A small contrastive audio-text model, trained from scratch.
Model: log mel input, encoder arch regnet, text encoder layers 6, text encoder activation relu.
Data: trained on single notes of 20 synthesised instruments, 78125 training examples, 7.0 epochs.
Rows from block 8 of the audio encoder, named by matrix and row number. Rows with one number belong to one channel. Each number is 50 + 15 x the weight over its row's rms, rounded and kept within 0 to 99. All counts start at 0. After the name is the row's rms in percent of the matrix's.
# convs1: grouped (15 groups) 3x3 conv (encoder.blocks.8.convs.1.weight, 240x16x3x3), inputs within the group 0-7, a 3x3 kernel for each
# convs2: expand pointwise conv (encoder.blocks.8.convs.2.weight, 240x240x1x1, transposed), outputs 0-79
convs1.52 102:35 63 67 39 59 41 11 21 32 16 34 66 36 62 46 24 42 60 71 62 50 57 64 27 73 61 63 37 70 42 40 48 48 19 52 22 36 58 55 64 48 64 30 33 30 55 31 47 38 25 59 26 30 33 57 67 80 56 38 38 47 20 42 53 40 43 35 49 42 22 45 32
convs2.52 098:33 22 42 35 33 62 50 78 41 63 44 59 50 40 52 40 61 64 71 56 69 28 22 52 45 69 60 85 69 56 57 56 71 42 66 66 39 50 58 37 47 67 68 69 47 57 33 33 38 32 47 69 48 35 42 57 27 30 35 57 37 61 29 57 41 60 36 30 33 39 59 56 51 37 51 39 26 45 36 54
convs1.53 104:38 46 39 42 38 55 59 58 55 35 31 62 33 66 67 42 44 63 36 46 66 57 50 43 51 53 27 23 34 44 68 41 64 64 57 53 44 21 23 62 50 66 49 77 84 47 51 56 46 66 57 31 62 39 69 55 50 50 49 49 46 49 55 38 33 37 54 66 27 21 07 18
convs2.53 103:25 47 24 51 85 58 33 20 71 49 54 61 43 74 43 27 35 45 35 76 60 47 69 44 47 66 56 67 45 50 52 61 72 37 38 54 60 66 25 50 58 46 30 86 32 42 58 45 46 57 65 18 42 39 45 63 60 63 89 56 37 54 53 38 17 48 24 56 52 72 24 46 73 59 42 77 82 53 38 51
convs1.54 096:71 64 71 32 57 43 44 61 54 69 66 61 43 60 59 67 80 73 64 48 50 41 27 54 40 41 31 36 71 58 28 57 21 20 23 27 73 66 63 66 53 76 36 37 32 52 73 59 52 28 40 55 34 51 31 31 47 56 29 48 29 71 41 49 62 52 31 59 51 47 36 35
convs2.54 091:33 55 66 70 43 61 64 44 31 60 70 63 44 41 45 56 59 48 65 47 56 46 66 44 39 52 39 57 52 40 47 38 58 70 48 67 83 28 38 44 23 64 67 26 63 57 37 43 40 50 47 26 72 58 35 49 54 99 57 38 54 76 47 27 81 32 68 65 55 43 42 59 68 48 68 33 51 50 87 30
convs1.55 104:53 60 37 51 55 46 46 37 53 45 61 39 40 66 60 25 23 35 66 24 21 60 56 40 17 41 48 61 39 41 28 24 27 45 45 55 54 56 72 51 57 66 34 25 51 30 31 49 35 38 55 22 41 71 23 47 44 71 37 45 43 40 45 31 37 43 41 70 51 52 51 49
convs2.55 103:88 61 58 58 55 77 69 65 60 52 84 61 63 20 20 62 40 61 71 60 47 39 48 74 60 33 74 69 68 63 76 51 31 60 40 37 45 40 38 61 31 52 65 58 76 51 51 19 70 46 57 43 32 48 62 34 51 41 63 48 78 80 71 70 80 37 51 40 66 35 44 48 48 61 46 49 32 72 26 59
convs1.56 100:83 54 67 69 71 75 65 39 45 86 47 54 95 57 57 61 59 28 40 37 59 43 49 52 42 68 53 49 59 30 62 30 63 41 54 46 79 37 57 92 30 42 58 24 28 65 35 36 53 34 40 55 37 42 53 48 53 55 43 81 45 55 58 71 24 40 70 46 62 43 59 33
convs2.56 103:47 81 59 54 48 45 62 63 38 40 48 59 44 45 43 34 46 13 56 37 29 46 36 33 61 43 46 64 42 43 51 39 33 60 32 56 53 36 27 47 45 49 47 23 28 43 56 27 24 52 56 35 32 51 27 53 35 56 43 49 62 72 24 32 58 84 69 50 45 18 46 62 51 70 44 48 60 47 70 57
convs1.57 101:69 69 66 49 27 56 55 52 28 53 56 69 42 52 73 41 53 51 32 30 41 58 55 48 35 40 24 44 43 51 23 52 23 41 34 53 60 57 79 30 19 51 60 58 43 58 61 48 53 30 42 51 52 53 61 57 51 33 55 61 76 89 62 73 43 44 43 34 53 41 35 38
convs2.57 093:25 36 67 75 57 49 73 28 17 22 52 53 39 41 50 55 51 50 83 55 34 44 50 54 48 55 37 27 48 39 24 36 58 52 65 62 53 37 45 67 53 28 73 45 39 30 32 42 73 68 44 26 48 64 53 30 74 70 38 18 39 64 29 63 75 62 47 61 45 35 70 35 59 56 44 48 58 79 82 38
convs1.58 103:43 43 64 63 58 21 60 38 39 29 51 36 57 39 54 46 71 51 74 53 71 34 31 43 57 34 42 51 56 63 68 54 47 32 56 56 52 53 61 23 60 65 72 34 38 39 65 58 40 47 41 33 66 62 66 63 28 96 39 00 34 55 38 53 54 40 59 47 52 33 47 50
convs2.58 089:41 42 55 34 52 55 65 58 72 65 66 63 59 41 57 38 61 49 40 42 51 46 09 68 43 48 45 60 59 43 45 76 51 68 64 60 60 65 66 55 31 54 49 50 63 57 73 66 72 63 61 48 50 53 62 50 30 70 42 45 42 58 70 32 43 30 68 80 65 67 82 44 33 21 42 55 43 36 42 67
convs1.59 092:74 54 44 38 51 43 36 51 29 68 27 55 46 53 48 59 44 40 39 36 45 30 68 63 40 28 66 81 66 39 57 53 44 11 21 42 39 61 44 58 26 58 73 57 55 49 54 47 65 46 62 55 52 57 39 31 46 46 34 43 67 71 57 40 33 50 30 20 30 20 40 35
convs2.59 088:57 55 52 67 71 39 77 64 27 58 66 33 34 43 36 51 40 38 56 70 28 53 31 47 39 45 52 67 34 69 61 68 46 37 41 71 53 27 49 62 36 52 53 55 35 56 58 68 38 33 49 31 49 44 30 71 27 88 41 49 69 79 41 64 62 56 53 55 55 47 75 36 57 40 62 44 45 50 66 49
convs1.60 104:26 32 23 44 41 60 67 50 38 31 45 22 32 35 62 70 59 55 41 55 22 75 30 30 69 48 33 55 21 16 63 40 29 45 59 42 48 58 57 55 58 37 52 69 81 47 30 45 48 49 57 54 32 68 59 53 26 31 60 28 63 57 26 57 48 49 65 52 38 55 29 45
convs2.60 097:05 37 39 46 71 26 68 66 77 64 50 45 44 47 64 63 47 62 44 33 53 39 51 71 43 73 37 52 65 82 34 86 71 38 57 32 69 71 33 72 49 30 65 54 52 43 40 50 46 69 60 41 28 39 68 67 55 64 45 66 26 65 58 70 48 39 66 58 61 56 39 48 58 43 41 51 44 64 29 46